Rows from block 2 of a small image diffusion model, named by matrix and row number. Rows with one number belong to one channel. Each number is 500 + 50 x the weight over its row's rms, rounded and kept within 0 to 999. All counts start at 0. Numbers have three digits each.
After each channel's rows are labels from the 100 images, of 14976 (inputs lightly noised), where the channel reaches its highest value: "strongest on" is what is common among them. Only what is clearly more common there than usual is listed. The data: histories of elementary cellular automata, time running down.
# convs0: first 3x3 conv (model.mid.0.convs.0.weight, 192x192x3x3, each kernel summed), inputs 64-127
# convs1: second 3x3 conv (model.mid.0.convs.1.weight, 192x192x3x3, transposed, each kernel summed), outputs 64-127

convs0.74:498491497501498524499505499497498464490492497470495494521507500497495493503497516499432503509500505511500495499475491497498516502497506501506531497495516501473503496494500502492502498498505511
convs1.74:498482506492500505488504492496498516491502508527491486682485460502488512496491498491539479495499518503489494527552507503500496492505543486482493485514505522490491508483533499495585482489466498
strongest on: 110 turns on; 011 turns on; 111 turns on

convs0.147:496498494497506482500467510486512324507510525447501487470491525501506443550526505495498515524504506472540520508493495485500500511494493489513450481490500431527507529200489512522510507505498518
convs1.147:490498514498498498498493505485492509490476506510594510518500496498484503475489487497509477490481498500482499505556513500487495497511494503491489499502497473518501562999503498480507484497483501
strongest on: 010 turns on; 011 turns on; large cells

convs0.5:497497497269489504492500499495507501499634498500502509494509505499508498494492511502506516501502509502495487498498496493490518504506519505499505496494492498502505495492497502509514475495502499
convs1.5:487498491232491501506507507503505491492564520495504496490568512489460494498480499499501520560511501512477492494492498502500473496502500502476502495494487493506598507484490510517520513497498505
strongest on: 001 turns on

convs0.128:499504506498496501506508499541490503498504495216505449507499503501507503495494503500497503494497498489497498497634495475492500491505485508500659496496496655472488512498501506486496497503500513
convs1.128:486489502498491489513496493495495543499463473549510496716484473502505516501499498492553479508495528495389506521512509495487507493507488497513499485510488541518493554490490504471436471484481495
strongest on: 011 turns on; 110 turns on; 111 turns on

convs0.110:488513493501575502537570489505497491420475501520498511497550505578507508501488506503496513482481503714496496499505488505659515497497474491469527541509488550512496504482508490632474492501501643
convs1.110:495499502506501492497473500505510505498502500508502499500496508498492500514500497494505505498515501442506504504498493492539511497498502505495497506513505506496501500500522513550502514492511495
strongest on: 100 turns on; large cells

convs0.53:493575485495488496514493502499495495499498502512502502491503589494489504512552500540494504499510492541513493500502498545499499499489497496545493535488504495496506495505496507469501531501497498
convs1.53:453486507502454519564561496502502495474495489495499518483498574502485515507499483474491518503502499545493493507493466461534496493511512504536498496516488522489503484501507508490522584438499534
strongest on: 100 turns on

convs0.159:500495512490484509477495492578484520503500423430495577514500503496508503481513509481504462491502508513478474396510522473462544487538515511500578485500487625585479518491513500491502499492502497
convs1.159:500498505510502493485499499431493513498499791367478504484501492520502497488487496493501478484505510501489528534493513507494495503505502503569385489501502478566490514490486501494495499504494500
strongest on: 110 turns on; 011 turns on

convs0.114:490504453504420500512501530498507497432497508476502498509500595507500501497467501497495501508540536488515510483495578804499503493498501546608497498504500489507504496496495510499530500500500513
convs1.114:493487505509539504455489526503511514476492498500507524521480574504497515489477487503498521514511563503557494503495511425476537498513574521404521512509508501499502488521497492552492528447497490
strongest on: 000 turns on; rule: rule 61

convs0.105:496484518491535489470508516502494501538493506498499459503490511571486483505519492498514487496490515488502480530505499510465498508507507496509498498631480497502508489497470525514483491497511489
convs1.105:440511423497504782494560395556486496542503474497498550546481496507511521495467545496514430489547571574492468533496496546488506481651486520518497542438576501476504479501546520491492529552459556
strongest on: 100 turns on

convs0.140:544515554470514500509494500501451504485539494496483537516238486505491505502507513503501447474510493505477504582498513493575502516490415510497469509541493510472456511476557489477523541508489530
convs1.140:452505495513509540597502507507495490503562502492499480516501538516480507523480494510496474523540500489478496491502506488491480515477575505519508501478409491503578512478519516521511512526517498
strongest on: 011 turns on; 111 turns on

convs0.2:506481500573497513483510495508524526489383445556496500502326492492515499477498498491494508498507505490457482464495492498492508499505520521512506493525491494506538506478501492518628499507526479
convs1.2:484508501521492496499500515515510495509419530490502496502493507497482500497493495503502499487510532492494497488498494519500498494500515512517497500502509508507501496486505494552495500498510481
strongest on: 001 turns on

convs0.82:482507490487557454533516513551483501509515506496477500504505530513511494495546426501504504508512496485514501652507523566657477572515490499494492510451508483530496486467557502511579527496469475
convs1.82:587511503523528501487497562482498500501508502495497507510504504493505554841503508502487505460497499506505424500499497508481494512505493490498531533288495490498514495500493483500570494486477496
strongest on: 000 turns on

convs0.58:506508485500536488502509474497497497535508508507501503511499504501498497507492493493508500509513495507512503508500507505493485951490497486532485504510602496512592496505492485510492520500497499
convs1.58:454496505500497484493495659496510496513520502486498512519502494500491506510455485491492495479515510499447498505501489503502500966509474502501510498499499500487510508501503575487430511516485509
strongest on: 111 turns on; 000 turns on; rule: rule 161

convs0.77:484608492500501505483494502501498477504491504511509499471504509463505483509489509422494543503505506500538497491495494492503499506498509502501502732492542501504502498505499522501492508501508509
convs1.77:495540503506506469529518508492486494511503484498505508505513487656512508492505493521498497500512503608509508495485500524486512495499483514496503490494896492501505498494503501498499505608464553
strongest on: 100 turns on; 111 turns on; 110 turns on

convs0.162:497503498489497500462503503506498482794490493477512695534488472503498507502573498495437428466508509492438500452551505488443499486486522499455728504489500686455495563496470470677445510500477503
convs1.162:437499513505521476488502479602481605443495500631472454410507528498501501495473552490631464473538485539465495488512519487508501472513505514597410501501489535470431540495504527633488476486383503
strongest on: 001 turns on; 000 turns on

convs0.78:520454532855517505545547493493487485432483484505504494503561501488512698465494498501465474492505500508496480502490524493549501497501485502470482505503509495485495494483515514510505599506501515
convs1.78:483499484489507498503520478493503493495501495510500512496517488487505499514468513486495487473518503482507502498499510508491507493507503493452513485501506496500509486501522511500494964505487501
strongest on: 100 turns on; 001 turns on

convs0.123:500488494610497557511495489489501520483380486495490507495378470478490429414501503498491481497502520518457491462484478461521531492511551529490488481498496496479521506489496494495641498507504485
convs1.123:502499498551512494504500503501490503495432492504498506491512502502512493489502477506504507471509441503499496519494514503500502491487519496509494501494494489490484510495515497503502514504507496
strongest on: 101 turns on

convs0.148:494497481494491523486502496521509517478491489523391420424490468492472509462502530493516523512496495470503490485712664352484531493491480508471454477508493437452477561477507498494535470493531488
convs1.148:484496501494493501500492484464497544492486510513915498510495494500468501508503533497524487504494504504503500640502513479493505500509492524505500497513492497526527512817495496492524444493508496
strongest on: 010 turns on; large cells

convs0.4:516501604500897500512499470499502502602503504501504493487501507503498499504498494501501503504417400501506506498503499477537501471498510464545483503482498503497506505504502465476415499499500500
convs1.4:371509501542332491441517464508522511484498531534485495524499435505501588527463566497494511368428504498454501499507497428379509487503454644456522510505512491451549482493506363502433513420464514
strongest on: 111 turns on; 011 turns on; 101 turns on; 110 turns on

convs0.169:503522501518508476546505508490534496501505580544509444499512517506487434615489470493512531614493462496575348494488481514495477527451492464501471500462500484511502501597498506520500506502495514
convs1.169:488525528496492493465516493495519492508502507458505559486527495504489491456480426504482500454504491502485999520501493493493480503515502496536485519457495497499504522493516502536509495520482498
strongest on: sparse start

convs0.27:523503487512500499504497479497498505502500504516495496497505496499493498497483501499508503496466498505495501509509513499491492492498501505521497498502506502512500506492528489509499489492497502
convs1.27:494495494497603481489495432479528504527498459541498504498494536502493502621429509490491509501634535493507480502503494548685509518543512496504500498498493500493508503501494494537509539508487492
strongest on: 000 turns on

convs0.87:501505493495497503500500494500494505485497500352519603472497504503515529493509505506505512499495507500504493503648483481493510499499494504507473502503505553453498489499496496495498509500511485
convs1.87:508506510505503507503500481499494496499489500509513497472503504515500539488501576491538523501502515494422506493485517480501514494500534521504518468516486501489504541504493491478466489493490510
strongest on: 011 turns on; 110 turns on; 111 turns on

convs0.130:508506521484489536495513478514492506543476451528484518504502485500501525449506517506474508487495526512491501467476490464480526485499491525497480512511534486489487491502506474500489506499520522
convs1.130:501520511508510484515519502491504500502504499494504513495497500488498503491501497514494511489500497478475499503496496509499501503503505508503497485515509490499496501504507505482492510514496513
strongest on: 100 turns on; 110 turns on

convs0.37:505585522498511511482472503508519487626498492507531496499510498628511541485481505592506492464505521504497508510501478499498506506498512501515493627500529481479494508499490501482490515504491503
convs1.37:385515456496512673480566506488504486482499486492498533501490487513484541508479492544481577489510505580503497494499495519488494483559491512501495544521211491472503490501529508481505518606433587
strongest on: 100 turns on; 110 turns on

convs0.86:504507508497493505452518497577480477478501479466465274490471516506536604463498534499536517517505498577451451428513473492484535411535475539514566512528569517453470505475489477502513497496528523
convs1.86:495564504493530454519542510522496496528483509522522504533513523647473546478479457521478520495503468583343550526486491501506533502553466504513531492517370500475497493517503484466499544552483644
strongest on: 100 turns on; 110 turns on

convs0.9:513521484503441486574461501484447547488468493512534546482516433491482495539528493524454420524511477496478526500498482496493546504649466481490608511505500496497490516498502525503501482494485479
convs1.9:497512430507484512451504492465482502501601479457473485484549490513742508499458502523464465416538503507489523504497509494474481514494515496491497503586497515466514503506496508497542515489480524
strongest on: 111 turns on; 011 turns on; 110 turns on; 101 turns on

convs0.170:511495522564456507479511502501499494477531500511499497498694486501489504434487504490486471418515517512460524505485496480512493496480486504499476491507488502495542488477490498498588462500492480
convs1.170:458510485534497541488490502476485490503519514502503502474548494491505458457463455499490505525531478488479472492487495502475482495474458492459519495495489477494555478488540506520522502505489498
strongest on: 001 turns on; 011 turns on; 111 turns on

convs0.54:506509511504494510471490499500489492466537489483487488492578507500500504477489508495500472488506505505479496498496496471497509498503504506499493503511495493481546500479505501502490487499497501
convs1.54:482499500533487501493509501494491506496517538503499505505592503483497490497462487493504490641512477493468496520496486493487489489503476488478469493499491484508621507489525487509531512509492486
strongest on: 001 turns on; 011 turns on

convs0.155:497503536534505510493522495509504532507501501511500504514498522496496499477498497506492505501494505495488474480491494502507505485509503509499509490526496493504500479485510495491551475501504490
convs1.155:495489505518505495519500519532503493502508498494494492516501510496478489475492477506493502488514500485503488501493510523497502510492518499504504510516496525504500499493495488520498520509541487
strongest on: 011 turns on

convs0.56:498498498499496505504499502498502504664501498508503494504504495501501496498519506500508506499501500498501504501496487498501503500503506502494508503496503492507500494510500503608499499501502495
convs1.56:492503499503493539513490502511480509935482494513504511478497498496497494513476460496499485508495524506539496502502403485496507483523524580482516510513498502496492496502498481900489509491489508
strongest on: 000 turns on; 001 turns on; rule: rule 103

convs0.36:497500519496499501497497499502499505500471501497501497499129499500510503502502504498498497500499500504500506516495503499504492501503495498497501496510502498501506497502506496496504502498500499
convs1.36:496517507459521508481503507503502504495515536512501500505506520501483470499484488488492491511523488483501496503520510512483490492520498503498503520497516497494486510495539520495494487497495509
strongest on: 001 turns on; large cells

convs0.171:497496492494478501493494499521501497498499479517490575497484506496516509486502516489508508497502495514481483474521526531493517496515495514523606505506495561495496518489509476503498501499501481
convs1.171:503494502501501498486505500459502492501509501509493500507519507516505504484493456496507488483501504504500501518510497509496495494500508499532483496502500512500497517497504508498455479507496494
strongest on: 110 turns on; 011 turns on

convs0.117:497593523510605507530520499516505505450491506490504498504506488509511492493486501494482503507507520527499534499481513504543503509496500503480513422500514482477503499490498509505492393497480502
convs1.117:490526497497500512506524500491507492500495500496496500499507503507493494511468502476491497481507504502500485496496519498497496490512509497483499515485518502508496492500516511501498999500488519
strongest on: 001 turns on; 101 turns on; 100 turns on

convs0.115:500497499523511499504508503497508500497204500504506504547467498501509494500495504502498499491503496502489503501506501504506497505501514498504514506497503502500447502498509501504537502503495494
convs1.115:509496535407490494518499517509482504487515495485518476503538501503499496503501497486500481522517495480474510511454476511510531525500515521511496472510489481504509497486447517479535494484503491
strongest on: 001 turns on; 111 turns on; 011 turns on; large cells

convs0.92:515504486533477499521512497503529501512490495534496479482494581501493518489556502501484495490505495523486496493526504543480504494445484499488499514774494501483462488472865508520634481501500498
convs1.92:426483395501600495462504359430484522520506553511491544477495491494482503488441480491512404452492547515513475497484490630511510494540505541551584480734507481461519487504451620524508473497468492
strongest on: large cells

convs0.139:612499954509480504484518483505495516529493489498496503485498500502501503480498504491505490495492500500487491873494496490500508654502493504490503503508501498494513500488499493520508504502511509
convs1.139:574506437503499494448493495493503499507496502479499490525496469503501501668492470488486435480519499464505497572511496506478542599520538523502492504493500491473506509499508309494490513532474493
strongest on: 100 turns on; 001 turns on; dense start

convs0.166:505523510482490500536495510498538526491470513515499476530490497496457512557470493501494553532492472490547516529503511467488834586487504498500521524519490467532482465536496490503447503497528512
convs1.166:503553436518489502581523493516498513521538494491490428494531511499581490507488584511500498480495501504487499485490489509481448525443498498521472503549444527503502493481495502518510494511501526
strongest on: 011 turns on; 110 turns on

convs0.146:509502496495498504501492502508500497487507503399504558501496497501502492498498515500508496510500493498509491497726499507500507495496503506500506496490496498427498501509494494497493490498508503
convs1.146:511493510493499492490488487498485521491493455533488500506463502501497486487503486490521493501493709504488490497519507490495509497490504504497515483503499519506517515511528493495454483484474508
strongest on: 110 turns on; 010 turns on

convs0.40:484526463490519455535507515402568518466519661516585479466547524542461416645479463541542554502499390484580532519516528546494396538457491398501442511466509502549521523666499516508445570500450549
convs1.40:499501526501500500481498496440504498503502500492502485491503495500672502521799509503497498517500500500502470371508496496499502524501502503499515499505499500499498501507500500497504498498451504
strongest on: large cells

convs0.45:498502496503507500501496503499496503492499501503502507503503832502500496500514504501502497495502500510499500500499492500500499504498532495844502503496499501506505500498503514494496501502493494
convs1.45:513498503508499525501501499509496491474502490502499504507500636508490490501484500484502500500498496502493493501498420484495509512515497519508512504514505497505493501503504508493505487502503492
strongest on: 000 turns on; rule: rule 67

convs0.3:799509999501522485587505500495498500534508519525502514520506505525489484507492490516512493490496474495506515546499516506490480465489527445552513502489501502511504504500495428508495503500487488
convs1.3:585507487498573478487499506495513494517498437498508502499499489497502469544475499485485465486520494504489499568509495526511500496509527507502493498499499498482505500501513733494468491521477491
strongest on: 100 turns on; 001 turns on; rule: rule 122

convs0.187:501502503516502494508503504496500500495509500512504499497000502499502494502494500496506511491505498500510491508498502497502495506507496499502499497498501506491504500500499496497508506502498508
convs1.187:498502500536500527503490519481514496509769520482511504486326518490487532478484487495495505626506455499483479489507512528500488524506495506487485483483493480497632492507546503515515467507493481
strongest on: 001 turns on

convs0.89:506489543358532510529495504521503530523354499508519490488502493497506490511504589494502586504505548500532496505479469393412502507526528498506505479495411502505377478503526508485335441494526503
convs1.89:435492493479515516681511461513499496493502532497503497471513500485484510495447495485499534504515526527486493473500502525447494478514440500488499503577500491470625500489492576471669520474316533
strongest on: 111 turns on; 011 turns on; 001 turns on

convs0.137:510500524499241506501497517500501500466500497499492506340500498500495465497503369503499503499519440499500509584500501502449491518493501504470520494495488507501500502495502533575496498497432499
convs1.137:363495500503509615511521523572495491498486556514494515397481674491502505480516479489517438481523504538446489461503494519455527448516584561488525493505569493503484502497469515496490549423472510
strongest on: 111 turns on; large cells

convs0.75:497509863491491496512503502497497501599506506521507486531500514505494488506549495507495483505495499482493509709499513500437498671495508502552501503522511517508523493501490514516514508501497506
convs1.75:537496752505502502461503543503508493510495563465497470525500507494500494623478524494469534484485492514516501511506480510507513491519510502493497502471501480478440496496476476498499469520479501
strongest on: dense start

convs0.152:506438502444470526481501478513473508528478478490516476477493465539504600455530520509519452482493512510502483476488501468460531432515484516489509509518541495515472497481508498494518692507550439
convs1.152:500486497496505499509564501495513494498499495494502495497503508491498509494489504488483517488504494467440482501502504503498500505514489503491506503506485500497500489498502498487501517520488514
strongest on: 101 turns on

convs0.32:503498498496498504466505499503502507501492494051497522507505501509510506482511490493491488489497499492492490494477530524497496497510500508494542506491485544494498521496499502506506513500495497
convs1.32:497495494501495486498503498481500487500502503214492504497491515502489499493493508500511499481510492496490498501496495507498500500508501496503497486501489491505505518501506519503503495504489494
strongest on: 011 turns on; 110 turns on

convs0.113:534503518476487526508513481526500517660502422499480502510488473478500690457495507509450481488498535623472538472509476467439541352507488537469519521541534518515481470491511433499483482496509521
convs1.113:500523486512516499504535506503498498538492481493503517516506499490498503457504488517489493493500497533552514513499501519488498498506496517505499517511494508494490482493484499494494498523500517
strongest on: 110 turns on